config = dict(
    model="model that answers yes/no questions on an image's attributes",
    dataset='abstract colour fields from 500 small random pattern networks',
    train_examples=101725,
    image_size=48,
    grayscale=True,
    crop_scale_min=1,
    horizontal_flip=False,
    translate=0.12,
    questions_per_image=8,
    encoder_arch='convnext_v2',
    encoder_isotropic=False,
    encoder_norm='layernorm',
    encoder_activation='relu',
    encoder_mlp_ratio=3,
    encoder_layer_scale_init=1.0,
    encoder_dropout=0.05,
    encoder_inner_norm=False,
    encoder_patch_size=[2, 2],
    encoder_depths=[2, 2, 5, 2],
    encoder_widths=[48, 96, 192, 384],
    encoder_kernel_size=7,
    fusion='cross_attention',
    fusion_encoder_width=256,
    fusion_encoder_layers=8,
    fusion_encoder_norm='layernorm_no_bias',
    fusion_encoder_norm_position='sandwich',
    fusion_encoder_activation='silu',
    fusion_encoder_mlp_ratio=2,
    fusion_encoder_head_dim=32,
    fusion_encoder_fused_qkv=True,
    fusion_encoder_bias='none',
    fusion_encoder_qk_norm=True,
    fusion_encoder_parallel_block=False,
    fusion_encoder_inner_norm=False,
    fusion_encoder_positions='learned',
    fusion_encoder_cross_attention_every=1,
    init='trunc_normal_002',
    residual_init='zero_last',
    optimizer='muon',
    muon_scale='match_rms_adamw',
    learning_rate=0.0032,
    momentum=0.9,
    nesterov=True,
    orthogonalizer='newton_schulz_5',
    adamw_lr_other_params=0.0011,
    max_grad_norm=0.5,
    max_steps=5300,
    batch_size=64,
    epochs=3.3,
    lr_schedule='wsd',
    decay_fraction=0.4,
    final_lr_fraction=0,
    warmup_steps=530,
    weight_decay=0.3,
    adamw_weight_decay_other_params=0.01,
)
Rows from block 2 of the fusion encoder, named by matrix and row number. Rows with one number belong to one attention dimension. Each number is 50 + 10 x the weight over its row's rms, rounded and kept within 0 to 99. All counts start at 0. After the name is the row's rms in percent of the matrix's.
# q: cross-attention query (fusion_encoder.blocks.2.cross_attn.q.weight, 256x256), inputs 0-127
# k: cross-attention key (fusion_encoder.blocks.2.cross_attn.k.weight, 256x384), inputs 0-191
q.73 089:44 58 59 57 44 56 44 40 55 54 36 40 51 47 68 37 50 60 50 63 34 42 61 65 51 62 55 31 63 67 56 39 38 40 70 64 64 42 54 47 46 54 47 46 34 58 41 55 64 55 54 33 57 45 60 54 61 36 57 52 46 29 45 41 54 53 56 58 44 59 52 43 54 58 70 65 35 40 43 50 30 51 61 46 46 36 44 51 48 42 50 45 49 69 42 27 46 44 56 41 41 48 46 68 43 53 48 29 69 79 51 55 46 57 50 54 41 61 55 53 52 56 54 49 66 54 66 48
k.73 100:34 52 38 59 46 40 54 46 47 49 46 57 41 40 55 52 33 54 50 40 58 49 57 63 27 44 55 71 43 69 35 60 40 46 42 55 30 58 44 50 49 46 48 51 55 15 44 60 45 54 42 62 40 60 49 56 57 57 40 63 55 42 64 62 67 58 48 55 64 54 44 32 37 42 42 71 50 51 38 39 54 48 50 51 38 52 50 69 47 45 54 54 52 66 54 51 49 47 43 43 53 56 43 50 41 50 64 56 47 41 62 41 69 58 57 36 46 55 39 60 63 63 26 55 48 31 54 56 51 59 39 44 75 39 40 52 52 42 72 44 60 27 47 70 35 41 78 47 49 46 43 30 27 23 54 50 53 64 47 42 34 56 59 44 47 54 46 45 52 62 40 60 56 55 42 38 60 59 50 57 58 49 58 40 49 46 43 57 51 60 52 47
q.74 106:37 54 59 65 44 44 44 58 55 43 46 44 48 67 45 46 55 52 41 43 77 71 52 62 40 39 51 38 25 60 30 34 39 40 55 42 49 56 58 37 60 48 44 58 40 72 57 53 74 45 48 32 58 65 47 34 48 51 41 45 62 55 53 48 51 52 44 41 50 55 68 50 49 47 59 40 52 53 57 48 48 73 53 48 29 52 40 62 67 43 47 52 42 51 46 56 57 48 58 39 52 43 56 57 50 53 49 60 43 52 67 45 62 60 42 52 33 49 50 66 38 40 63 42 32 49 62 57
k.74 099:55 62 55 62 44 45 52 42 49 56 47 55 58 52 49 64 49 42 61 49 32 54 43 32 38 48 39 55 55 46 57 47 47 55 19 45 53 50 36 65 55 50 26 49 55 61 31 24 56 34 50 45 51 42 44 50 41 59 43 51 42 59 62 53 37 50 76 45 46 38 65 41 55 48 65 53 40 53 47 43 52 29 50 56 52 65 47 54 55 49 75 51 50 48 58 46 56 52 59 68 48 52 42 47 29 44 57 56 64 65 50 44 46 69 44 59 38 58 47 49 52 46 37 35 42 39 50 45 24 39 34 53 43 53 40 35 64 39 64 63 49 62 41 58 42 51 67 55 52 47 38 69 40 30 54 57 44 48 63 54 35 48 66 48 40 34 46 52 37 39 54 57 54 43 59 53 50 47 38 49 55 57 43 46 57 53 54 54 38 47 64 62
q.75 110:57 34 51 47 46 59 34 44 51 50 55 43 51 64 72 49 57 70 44 41 45 44 56 49 46 38 36 58 39 51 41 61 59 45 31 61 33 54 54 52 50 52 29 59 60 41 60 44 49 31 55 56 52 51 51 41 72 49 60 30 59 39 45 47 49 51 53 56 66 63 47 38 65 42 40 49 63 59 45 60 36 37 60 50 45 47 58 57 60 58 55 60 61 57 53 41 43 40 40 50 44 43 54 67 55 57 51 25 53 39 52 44 60 48 63 69 48 53 52 52 62 48 59 49 37 49 36 57
k.75 103:48 44 47 62 57 44 58 61 47 38 48 40 61 55 41 55 38 61 48 49 61 58 48 21 50 43 38 57 67 55 63 54 56 43 66 50 67 48 39 47 49 48 62 49 41 28 42 53 39 40 48 26 55 71 43 48 46 58 63 57 62 33 37 47 69 56 46 45 60 68 36 56 41 44 48 41 33 38 57 60 43 49 54 33 50 50 48 45 46 57 66 47 51 34 41 58 45 31 48 41 41 52 55 42 65 51 48 66 43 54 38 53 72 38 50 55 43 40 60 59 60 60 53 43 52 49 42 49 58 62 63 44 75 55 33 56 63 67 45 60 46 34 38 55 56 34 56 60 54 50 48 58 54 37 66 47 53 50 51 46 39 50 46 60 49 47 53 35 61 60 55 59 48 40 56 59 67 57 59 66 55 43 59 53 46 50 59 72 44 49 67 27
q.76 117:56 25 39 53 50 57 42 63 52 42 42 45 69 39 53 45 62 52 57 45 46 54 61 63 54 53 43 71 40 47 54 62 67 59 35 50 49 64 38 65 62 48 64 63 66 36 45 46 53 46 55 60 48 51 47 45 50 45 59 46 69 37 57 55 50 43 63 51 31 45 41 63 45 52 38 46 47 43 47 37 45 44 47 58 52 68 53 53 47 47 46 60 61 46 50 45 39 34 31 48 40 48 36 41 45 46 47 44 58 40 31 54 56 50 60 50 55 66 32 36 70 45 47 49 48 44 40 60
k.76 105:58 45 64 49 60 56 49 43 44 67 46 39 48 47 47 53 44 53 54 30 42 58 45 29 65 49 45 60 36 57 49 54 64 73 53 67 63 60 54 60 58 64 45 62 47 48 46 54 44 46 48 56 51 51 59 47 30 40 63 40 66 33 45 58 38 32 54 69 40 57 51 39 40 51 58 34 48 51 48 39 63 58 41 41 31 40 39 56 45 44 52 46 51 40 38 51 61 53 30 69 54 47 38 50 56 55 62 54 42 66 73 61 53 40 48 43 53 60 63 54 45 54 49 51 49 48 70 64 69 37 53 44 29 58 36 47 69 49 53 53 40 54 42 34 56 52 45 33 51 39 60 42 52 65 49 37 42 57 42 48 62 58 37 62 50 55 70 38 53 45 54 48 45 47 44 39 49 38 51 58 55 30 51 46 57 37 51 80 58 47 58 45
q.77 095:26 43 60 38 52 51 55 41 47 55 59 48 42 50 67 62 58 46 40 79 78 56 42 49 29 46 58 41 48 46 62 41 37 41 51 38 52 34 50 42 57 57 51 60 62 68 33 57 50 48 44 33 43 62 42 54 44 52 42 58 50 49 53 47 61 55 41 56 52 52 59 52 59 37 47 40 70 56 59 46 44 67 44 50 48 41 42 61 55 36 53 51 51 53 57 48 46 50 47 44 67 38 51 50 52 44 44 41 56 64 56 43 38 55 44 46 40 38 66 59 37 67 20 48 46 34 54 71
k.77 093:41 56 47 48 34 40 48 49 41 41 55 45 36 51 44 46 61 59 54 67 54 64 31 44 45 47 66 21 42 43 55 54 51 50 59 55 45 57 52 65 60 50 54 52 79 39 57 42 44 29 64 49 34 47 34 50 47 53 38 69 53 55 56 45 51 62 41 42 57 60 49 50 52 51 66 54 46 51 60 39 55 50 41 61 54 54 42 43 41 50 51 54 57 49 58 47 72 64 50 47 44 43 66 32 51 49 48 48 58 56 30 59 54 70 46 45 43 62 44 57 50 67 36 65 37 36 61 36 61 58 34 56 35 62 61 61 41 39 58 52 52 52 29 58 54 34 53 52 46 64 44 60 51 59 41 43 59 31 45 65 15 52 53 44 58 60 36 62 47 56 63 46 60 50 60 54 46 38 50 54 21 64 35 48 53 44 48 29 48 54 46 56
q.78 101:44 63 62 43 47 48 47 49 64 38 39 47 52 33 43 52 41 66 58 68 52 34 53 56 51 62 64 31 52 68 45 70 65 42 41 68 65 62 43 54 71 38 45 45 58 48 50 52 59 40 58 48 43 49 50 46 67 35 53 35 69 32 57 45 39 56 63 39 34 69 38 63 39 56 49 64 52 43 50 44 43 44 62 40 51 50 57 32 57 45 30 62 38 41 39 56 48 61 45 68 31 55 51 42 39 55 39 46 50 51 72 50 26 45 48 63 51 54 17 63 48 56 27 58 53 47 61 68
k.78 103:69 45 48 43 45 57 56 59 52 44 50 54 38 39 70 24 52 74 61 53 53 47 56 59 68 38 73 52 60 61 19 60 39 49 53 48 46 58 46 53 49 39 39 55 41 75 55 46 64 46 58 51 53 71 57 43 48 61 41 56 41 52 26 34 44 52 57 43 57 49 53 40 45 36 63 33 56 50 32 27 47 68 45 50 47 52 43 42 41 47 57 64 58 38 46 69 51 49 58 61 52 62 52 62 52 50 48 47 52 51 51 42 45 63 28 44 45 49 45 65 50 49 35 38 51 48 64 54 56 45 57 41 38 61 50 59 36 30 38 39 51 49 73 51 56 37 47 63 55 40 50 53 60 76 53 63 48 36 67 47 46 40 44 51 59 38 55 43 47 58 63 36 56 42 59 51 43 56 39 50 39 35 68 43 40 34 58 34 39 40 61 38
q.79 107:62 63 64 48 45 43 68 48 42 55 47 57 64 46 52 36 54 46 48 51 34 64 52 36 57 61 64 57 64 55 36 51 42 52 58 36 43 48 35 36 39 54 48 34 55 60 42 61 52 60 54 60 36 31 52 53 39 41 49 58 63 52 67 59 49 47 51 41 55 44 40 62 52 50 47 61 43 45 61 62 70 33 45 43 50 57 58 40 50 45 38 34 45 34 56 63 68 57 48 50 42 43 48 38 42 41 54 52 37 45 46 60 47 64 40 41 63 49 48 52 42 54 62 59 28 72 61 47
k.79 095:40 36 29 54 31 48 64 31 50 57 57 53 56 59 40 30 54 51 49 48 60 46 51 67 62 52 48 43 46 55 40 45 68 49 60 40 58 37 69 42 28 57 43 51 51 40 59 54 64 32 39 50 50 40 46 44 49 46 30 48 41 51 40 43 45 45 60 48 40 45 42 57 50 56 54 68 46 52 36 56 56 62 40 62 62 52 54 56 69 52 47 68 45 60 44 54 61 53 61 56 58 54 57 64 51 51 47 49 57 47 53 44 35 36 44 55 53 47 54 52 59 53 30 59 56 66 64 31 52 44 54 49 42 47 63 46 44 47 36 53 36 53 45 46 57 53 68 44 59 39 54 63 34 33 40 51 33 54 64 44 54 43 49 51 51 44 63 69 69 38 55 52 64 48 38 38 41 51 53 60 47 45 53 42 62 34 36 45 51 39 51 66
q.80 103:37 27 62 46 45 79 50 51 70 59 39 49 41 52 71 54 53 37 52 56 43 37 56 42 39 36 65 50 46 50 53 48 38 70 55 51 30 56 38 45 52 58 46 37 54 42 31 49 45 50 45 58 62 40 49 58 52 68 40 51 37 33 58 51 47 34 53 52 47 55 59 52 60 43 49 49 47 35 51 65 63 45 57 51 41 39 49 63 55 42 62 39 63 56 55 50 62 47 51 51 56 51 24 69 51 49 49 58 40 37 55 52 39 29 56 44 62 49 55 35 60 44 43 46 33 41 69 61
k.80 102:60 59 68 57 38 49 45 43 37 77 54 46 64 45 56 51 50 55 58 73 52 42 49 40 48 55 49 46 50 38 64 57 63 59 54 54 50 62 52 60 50 49 69 65 49 42 50 51 68 60 48 44 58 49 48 55 63 39 54 47 46 59 45 45 56 46 70 48 45 46 59 36 60 57 58 44 46 55 57 46 44 47 49 35 58 64 49 70 42 51 40 63 51 71 59 51 61 51 50 50 35 43 51 57 46 38 47 64 41 47 55 35 63 41 63 52 45 63 32 33 47 43 52 53 32 56 46 60 48 41 35 57 35 43 38 47 57 55 56 45 42 44 50 41 42 81 39 50 43 61 38 58 45 25 50 52 52 42 54 62 46 57 53 45 50 50 60 49 42 54 61 29 34 46 42 41 52 59 53 48 54 64 61 50 53 52 50 56 44 30 45 54
q.81 114:50 52 54 48 50 49 57 34 43 73 53 38 59 47 62 40 45 45 62 38 33 46 46 50 33 51 46 60 51 47 62 56 41 67 79 60 47 48 54 40 58 55 67 47 60 55 47 53 56 59 67 63 49 46 54 52 36 65 39 34 39 56 64 74 57 47 42 53 22 58 58 42 39 41 54 58 55 38 44 43 69 55 43 58 53 44 54 51 43 48 71 53 55 36 65 43 38 49 48 40 50 65 41 43 65 54 63 45 45 42 51 36 38 44 54 53 74 53 64 53 40 43 49 39 54 58 58 56
k.81 104:40 55 55 41 37 53 46 61 47 56 52 40 58 38 60 31 60 64 57 49 35 47 42 34 56 47 53 41 54 49 57 46 63 46 56 37 45 58 70 60 48 62 76 66 47 40 63 46 59 46 36 44 57 53 54 45 42 66 50 37 57 71 62 44 37 57 49 42 41 47 51 26 56 45 53 56 70 40 47 76 44 37 51 63 37 43 35 41 54 61 27 38 52 55 52 59 68 49 76 45 60 52 52 37 37 56 59 59 60 41 54 43 38 57 52 39 35 63 56 41 49 44 48 49 55 62 51 66 54 57 33 35 48 42 57 61 64 53 58 65 31 37 56 45 49 48 41 46 65 36 45 62 37 43 39 60 50 45 48 54 57 60 38 36 60 64 68 54 40 40 59 31 52 48 29 32 58 60 58 38 45 67 64 46 45 37 46 36 81 54 52 27
q.82 093:39 50 34 44 54 21 58 48 44 52 54 58 54 49 36 32 47 41 43 32 81 60 40 62 64 59 37 47 39 61 49 50 45 47 59 39 56 28 39 57 32 60 51 38 54 46 48 45 43 52 53 48 47 42 55 57 52 47 54 69 38 61 48 63 47 53 61 46 44 37 67 60 47 49 61 30 56 58 48 47 46 50 56 55 60 45 42 45 38 38 50 60 44 42 50 53 44 48 50 49 59 46 76 45 51 48 38 40 66 40 49 65 57 35 57 48 32 52 71 52 58 54 57 56 54 42 43 37
k.82 094:33 61 47 46 47 53 35 57 63 58 45 62 63 49 55 59 65 40 42 61 41 46 42 56 46 30 30 51 70 44 50 46 32 42 57 45 74 48 54 46 62 59 53 30 52 64 44 44 48 52 46 65 44 40 23 42 54 56 76 41 41 53 41 53 41 47 36 50 57 50 57 56 47 49 39 61 51 64 50 53 65 56 51 42 41 50 57 49 32 48 56 44 49 49 39 38 50 46 55 43 51 52 58 44 42 34 20 41 50 46 51 58 52 65 45 66 46 44 54 35 58 54 69 32 51 44 54 43 59 48 64 44 64 65 61 38 47 43 42 30 59 51 39 49 57 57 51 37 43 48 57 48 74 48 47 52 51 49 33 54 55 35 50 63 56 46 48 57 43 42 59 55 38 35 64 71 42 55 37 54 52 60 52 34 48 61 64 55 53 57 50 36
q.83 120:59 46 49 49 52 51 48 57 29 57 59 37 48 47 65 57 61 50 61 58 54 74 52 46 49 58 44 47 39 59 48 49 59 59 42 44 45 42 59 30 45 44 42 51 47 40 60 47 48 57 53 43 51 55 45 46 47 31 65 46 45 50 39 50 37 52 70 42 58 80 42 46 50 52 30 35 48 50 56 45 55 55 45 52 44 55 37 73 60 41 50 54 41 48 54 59 44 56 45 43 49 47 56 50 58 49 44 49 57 67 52 60 63 57 44 31 49 38 45 50 58 50 38 32 40 66 47 48
k.83 109:37 36 42 72 47 50 33 49 51 47 36 54 52 44 55 60 34 49 39 39 31 70 58 52 54 40 48 56 43 47 66 58 54 53 62 52 47 48 50 44 44 43 24 52 53 61 43 71 41 42 38 39 60 35 48 58 42 48 83 41 62 48 59 64 55 67 45 44 36 56 49 52 56 44 58 46 44 69 49 52 56 43 45 55 28 54 42 54 51 44 43 53 44 45 61 46 48 46 54 60 65 40 34 57 46 65 60 40 55 43 42 44 59 60 52 58 56 45 57 66 48 54 62 45 61 35 50 50 64 52 47 43 39 55 39 52 57 50 39 79 52 56 62 42 61 61 44 47 57 62 74 61 56 61 57 56 55 56 57 38 59 43 42 67 51 47 34 45 41 50 46 75 46 81 55 45 54 41 65 66 50 52 38 48 57 40 40 57 52 49 49 61
q.84 097:42 63 51 41 53 48 67 45 42 46 43 51 43 64 46 41 58 56 33 37 59 45 46 43 40 57 35 50 51 38 45 39 37 52 59 53 51 32 48 53 42 48 50 55 56 49 54 43 42 48 38 58 42 44 42 53 50 70 52 51 56 67 62 55 45 27 42 62 33 51 54 45 58 41 59 30 69 50 51 62 42 42 44 49 49 44 51 47 45 52 61 69 54 29 46 62 57 49 47 55 45 30 61 58 55 58 53 45 42 43 46 48 48 49 48 65 58 40 41 42 50 35 54 63 48 46 47 60
k.84 102:53 48 41 49 44 49 68 58 49 47 52 47 48 57 48 36 41 51 47 49 50 45 53 43 62 51 41 43 54 52 67 61 47 69 51 43 47 53 66 30 61 49 66 40 53 37 54 40 38 45 52 61 34 41 46 52 43 49 65 62 59 42 53 64 51 49 46 48 55 41 51 66 53 62 46 40 59 55 57 41 47 47 52 36 50 63 52 50 33 82 64 38 70 40 41 47 67 64 42 54 52 64 44 61 65 49 47 39 50 65 62 52 24 33 47 77 47 42 50 29 53 55 52 54 62 45 37 36 37 50 52 52 48 59 45 47 45 39 57 53 48 60 55 70 43 63 54 45 51 44 59 63 44 39 46 58 45 54 38 74 35 54 50 43 52 40 55 55 46 51 55 71 39 48 41 53 55 54 54 48 29 42 40 47 47 41 48 49 54 57 56 50
q.85 099:62 64 47 47 51 60 48 52 48 43 48 47 52 41 44 54 42 58 60 56 39 61 65 48 75 58 55 52 52 58 31 47 48 59 36 45 33 60 42 50 46 38 54 40 41 37 39 40 39 41 56 56 57 59 67 46 36 47 45 50 30 65 39 41 48 35 48 55 58 55 56 66 47 64 51 48 46 49 48 38 40 51 67 57 59 52 50 43 40 64 49 63 44 48 33 41 51 74 59 50 57 51 31 41 31 60 42 60 52 39 69 58 54 33 43 50 53 53 48 61 52 50 68 40 45 43 65 51
k.85 091:44 61 39 49 51 55 43 21 49 62 53 58 35 46 34 62 60 62 48 54 72 56 60 56 49 65 56 54 52 38 50 66 50 56 52 47 48 39 43 31 53 52 53 52 47 39 67 46 61 52 44 30 40 45 58 55 28 52 42 30 51 52 45 57 63 50 58 58 41 39 61 47 56 43 51 32 61 62 52 48 59 42 42 63 70 49 50 55 55 43 51 65 38 60 45 64 44 50 61 51 58 34 48 50 62 43 53 40 53 52 51 50 45 55 53 53 45 37 59 58 48 38 59 26 49 43 45 55 64 51 59 46 80 51 52 40 45 68 35 55 54 60 49 57 55 42 54 58 35 50 61 31 43 56 39 59 45 56 43 47 41 56 69 59 61 38 61 59 69 52 49 73 56 51 36 62 48 46 24 48 43 28 46 53 49 59 53 56 45 70 35 67
q.86 098:51 50 43 56 50 37 55 26 55 53 46 51 63 62 54 44 54 60 45 58 56 59 46 49 60 44 48 44 49 53 56 43 56 45 50 58 70 46 59 46 41 44 44 44 47 57 52 69 46 62 69 26 42 58 48 49 49 64 47 47 51 69 47 39 43 47 51 51 50 53 55 52 45 53 57 57 45 52 52 55 67 35 44 50 51 54 58 48 49 40 41 26 42 40 52 59 46 60 51 49 54 65 66 45 52 56 66 51 48 48 71 50 62 59 38 53 39 53 56 69 45 41 59 38 62 53 53 37
k.86 099:41 81 35 60 41 66 46 47 47 54 47 55 38 55 48 35 32 58 59 51 56 37 37 61 46 43 39 55 62 51 51 43 56 46 45 47 47 48 49 34 54 39 56 47 58 44 44 45 50 57 49 59 43 41 39 53 52 51 55 55 54 66 53 36 43 44 50 59 45 40 51 48 33 46 50 62 49 55 50 48 56 56 35 52 48 34 45 45 55 50 50 30 55 49 51 52 39 52 54 45 38 55 46 59 50 47 48 40 44 50 49 50 19 53 53 70 47 62 41 44 42 52 67 65 46 61 57 49 62 48 65 46 40 31 56 44 59 67 34 45 40 87 47 53 46 42 58 63 56 43 32 67 65 48 43 45 44 33 61 71 55 53 47 41 49 53 64 46 59 38 46 40 54 50 53 41 40 49 33 46 58 58 54 64 62 47 55 44 37 62 72 48
q.87 084:51 41 32 45 44 52 64 65 56 66 57 61 79 43 40 55 52 40 53 50 71 41 46 56 47 44 37 73 47 28 43 38 79 56 34 44 61 41 53 34 41 50 60 63 39 55 55 48 56 43 42 43 48 55 42 55 43 41 42 57 56 57 49 40 45 65 26 63 61 59 57 43 42 57 43 44 44 47 55 47 54 50 45 40 45 50 58 46 71 43 39 60 62 55 51 66 54 50 60 43 43 43 69 40 60 44 40 57 47 43 36 43 61 64 39 40 65 43 48 64 37 58 55 54 33 48 40 54
k.87 093:30 61 54 43 44 59 42 56 39 31 50 56 65 44 51 74 50 51 52 34 49 62 61 52 46 54 41 49 56 57 41 50 48 74 61 50 40 50 53 51 55 26 46 54 60 35 38 69 39 52 44 54 55 42 42 55 65 60 62 68 46 49 57 54 34 39 49 36 58 49 60 55 44 53 70 41 42 43 56 50 51 56 41 58 68 30 60 52 36 47 50 44 56 19 61 59 61 44 54 53 55 54 60 47 35 50 41 41 63 36 57 54 49 51 53 51 63 54 45 50 59 54 47 60 60 39 45 33 52 43 63 45 40 58 50 58 61 39 68 50 46 48 49 39 45 36 68 32 45 59 40 61 38 62 55 48 50 43 44 68 69 50 58 55 41 44 64 53 48 59 44 38 51 55 61 79 23 26 50 53 48 39 30 58 61 41 41 47 56 62 46 66
q.88 121:60 36 42 43 66 55 55 66 62 34 55 53 41 48 59 57 31 49 56 55 35 40 59 58 41 48 60 60 42 68 64 64 66 50 40 47 37 55 69 54 55 56 67 63 52 50 44 47 33 52 51 38 62 67 61 63 42 45 39 41 49 52 40 42 58 57 41 43 43 50 47 43 35 52 35 64 58 41 47 53 46 45 48 47 59 57 59 46 52 50 48 49 66 49 45 34 50 60 56 67 38 55 50 44 49 53 59 58 57 49 40 32 51 17 42 50 70 49 36 55 48 51 54 56 64 37 37 49
k.88 111:64 46 66 49 65 51 37 58 78 31 51 60 60 31 50 58 40 52 47 49 72 54 46 53 54 51 68 38 37 53 30 47 33 39 56 47 51 39 48 44 50 59 58 43 33 38 58 61 50 58 38 45 54 76 66 32 62 37 41 50 64 57 43 31 57 45 35 46 56 56 47 56 47 56 53 54 43 43 43 45 46 46 64 48 57 39 44 27 50 46 50 47 38 42 49 48 37 38 31 38 60 45 44 55 53 58 60 48 50 49 50 61 53 28 46 58 56 28 56 41 42 40 53 46 67 57 44 64 57 56 41 51 51 56 40 59 45 50 44 53 42 51 59 38 58 55 36 50 55 49 51 57 53 64 56 74 61 69 46 40 53 37 47 43 46 54 58 43 59 35 44 50 53 51 58 35 55 52 53 37 53 53 63 73 45 48 43 44 48 47 25 56
q.89 081:47 62 55 55 55 49 67 36 37 53 40 64 67 51 42 34 45 60 51 57 36 54 37 51 58 56 46 44 46 51 49 40 62 35 63 43 55 45 48 49 46 51 42 44 31 45 53 45 52 46 57 47 45 45 42 70 41 56 50 41 50 46 52 38 52 63 39 56 67 27 57 56 41 37 52 28 62 39 48 38 35 63 60 61 52 57 41 55 44 34 55 52 52 46 48 51 39 53 43 41 63 49 33 31 63 57 58 52 64 51 48 39 55 64 54 42 37 43 63 73 57 61 67 53 61 46 52 25
k.89 095:56 68 33 33 38 58 42 29 35 41 58 50 45 56 74 55 53 56 53 68 50 40 31 51 40 38 52 51 38 33 54 33 45 32 52 41 56 51 49 67 44 55 59 49 27 60 64 59 58 48 62 51 57 49 43 63 75 35 41 38 64 59 63 45 43 44 36 60 55 70 46 35 59 37 38 63 40 68 42 55 46 39 45 54 60 40 52 32 49 54 56 60 59 61 64 47 47 49 52 37 47 39 54 38 53 42 41 55 55 41 32 72 39 45 44 55 53 52 59 40 48 53 51 38 44 53 46 42 60 58 55 53 73 44 52 41 42 49 62 38 41 49 30 41 61 50 59 59 78 54 53 42 53 52 51 38 58 57 56 42 75 44 50 60 66 64 66 45 57 61 68 38 54 69 42 44 60 46 36 48 54 39 42 63 53 44 65 36 43 44 50 49
q.90 103:52 44 52 49 58 49 51 42 28 53 52 62 59 49 38 48 52 55 30 47 38 43 40 47 53 33 43 44 54 39 51 59 44 49 36 68 36 47 68 62 46 65 50 48 48 29 62 50 52 60 61 39 59 36 50 27 56 54 52 47 62 50 42 50 40 63 44 47 54 66 52 56 63 40 62 66 40 44 62 61 58 45 39 34 62 45 39 56 60 46 66 43 57 55 64 54 51 48 59 53 37 52 45 56 60 47 51 51 42 63 52 41 37 46 60 50 70 48 66 54 45 50 43 38 58 73 62 52
k.90 096:35 35 53 36 50 53 47 49 65 52 54 60 60 59 64 36 62 38 35 62 33 43 55 71 42 66 55 50 55 53 27 44 57 54 38 33 35 38 51 31 49 42 41 48 44 52 58 46 62 53 40 40 46 64 43 51 48 72 42 58 44 40 43 60 37 39 53 64 37 53 60 58 54 49 48 51 49 43 48 61 57 59 61 54 44 57 51 63 56 46 37 41 32 53 44 51 52 72 49 48 56 38 40 37 51 52 50 46 33 54 59 55 41 42 72 63 50 22 43 52 36 51 69 55 49 85 50 50 41 50 48 47 37 34 42 23 57 34 38 59 74 37 50 48 42 68 48 62 59 51 56 36 56 48 50 52 54 39 39 48 49 51 55 51 53 34 36 41 36 48 41 52 60 55 48 51 42 38 65 52 50 51 63 69 58 64 35 53 53 56 46 48
q.91 090:59 48 37 51 43 54 49 62 53 57 59 44 43 45 34 69 29 40 62 49 57 57 32 67 54 53 35 60 55 33 43 37 57 71 40 28 45 45 53 43 51 53 55 53 55 65 50 42 49 42 41 50 51 73 63 48 52 45 38 68 48 59 43 47 56 63 44 65 60 50 44 37 49 51 50 39 44 58 42 42 50 71 40 44 58 68 59 49 42 68 45 47 39 58 53 43 31 46 57 54 60 60 70 43 50 59 52 66 40 47 54 43 84 54 46 45 47 34 47 38 49 43 63 46 65 37 48 51
k.91 092:41 47 60 54 36 31 53 69 50 46 55 58 67 40 40 56 47 37 55 42 51 47 48 56 38 66 49 38 49 62 51 56 51 43 39 49 34 54 61 59 45 64 50 44 58 67 53 34 30 46 34 49 51 59 53 41 33 54 42 44 32 33 41 30 47 55 36 42 41 60 49 62 52 49 28 53 68 51 45 53 64 58 59 53 49 46 62 46 57 58 42 36 38 53 41 51 36 54 55 40 54 49 55 53 61 50 54 65 69 53 40 54 50 59 60 44 44 57 42 46 55 43 52 68 42 41 47 47 48 43 38 76 57 56 67 50 54 37 36 43 39 52 65 34 58 36 41 62 54 51 33 34 43 59 62 36 39 39 55 33 49 55 61 58 31 49 44 39 36 69 48 47 47 31 61 40 32 56 53 49 55 65 32 51 51 66 68 49 57 57 39 47
q.92 098:44 71 52 46 53 57 50 58 47 46 51 61 60 65 43 52 67 50 55 63 53 51 33 37 42 54 46 35 57 37 53 53 46 81 52 36 38 59 42 52 50 51 40 51 45 49 58 40 46 44 42 54 54 47 36 32 50 37 53 44 64 33 56 64 42 62 56 47 64 44 38 46 44 79 44 36 55 71 35 57 54 64 53 44 52 56 51 55 40 82 52 71 54 42 70 52 27 30 53 51 50 55 52 70 66 53 55 55 50 46 43 54 62 58 41 56 57 44 47 53 44 48 58 43 41 49 42 38
k.92 100:59 33 55 53 63 49 39 53 59 41 58 22 57 62 43 49 58 57 46 59 62 64 49 39 48 66 39 37 51 56 41 52 46 30 49 43 59 52 31 60 52 51 58 35 59 45 50 46 61 56 64 48 34 52 50 57 57 42 55 35 64 67 50 50 51 37 31 45 40 56 55 68 74 51 45 50 45 33 64 55 54 55 53 35 34 66 43 54 58 39 46 52 58 54 59 44 61 40 51 28 58 49 65 45 50 36 53 41 54 60 26 59 51 47 57 56 53 53 35 42 47 62 45 47 48 48 43 28 22 48 48 64 47 64 62 46 48 38 30 51 51 41 60 41 44 41 52 52 65 41 52 45 52 56 62 59 60 50 35 58 51 44 39 73 44 48 44 51 57 55 46 64 50 54 54 57 50 52 52 47 58 68 26 45 34 65 62 50 48 49 57 38
q.93 103:47 47 51 44 49 54 46 52 41 54 53 52 51 47 44 49 37 63 45 41 38 33 62 46 53 38 40 62 60 39 65 58 42 38 51 53 44 59 46 65 38 54 41 43 53 40 59 58 40 66 61 56 61 34 49 29 62 70 36 45 50 55 43 60 65 57 59 57 36 44 50 46 47 54 43 70 50 57 37 52 48 30 52 49 62 36 40 55 44 59 71 49 41 57 59 43 52 53 40 46 49 68 46 61 48 44 51 41 60 63 43 50 60 56 57 70 19 67 50 53 49 49 52 55 52 48 32 32
k.93 101:44 51 65 43 56 44 37 49 48 28 65 40 45 56 54 52 60 41 54 37 62 45 29 43 65 55 30 57 62 43 37 46 38 34 49 39 52 55 46 40 56 54 50 61 43 18 38 69 43 63 50 48 30 42 47 65 44 48 47 38 36 61 70 62 69 36 38 52 35 47 46 43 39 67 54 60 55 41 60 66 50 55 42 46 54 38 44 54 49 49 63 32 54 38 55 35 59 49 61 57 44 62 54 38 48 55 39 48 30 37 56 51 58 38 43 40 66 59 48 46 35 73 51 48 51 69 54 51 47 54 66 48 52 33 77 55 57 58 67 29 64 47 56 42 39 53 58 52 55 43 45 55 50 37 39 51 65 48 40 38 48 45 42 44 56 58 54 71 44 45 40 27 69 46 43 54 50 64 61 55 52 48 44 36 52 57 48 75 46 52 59 45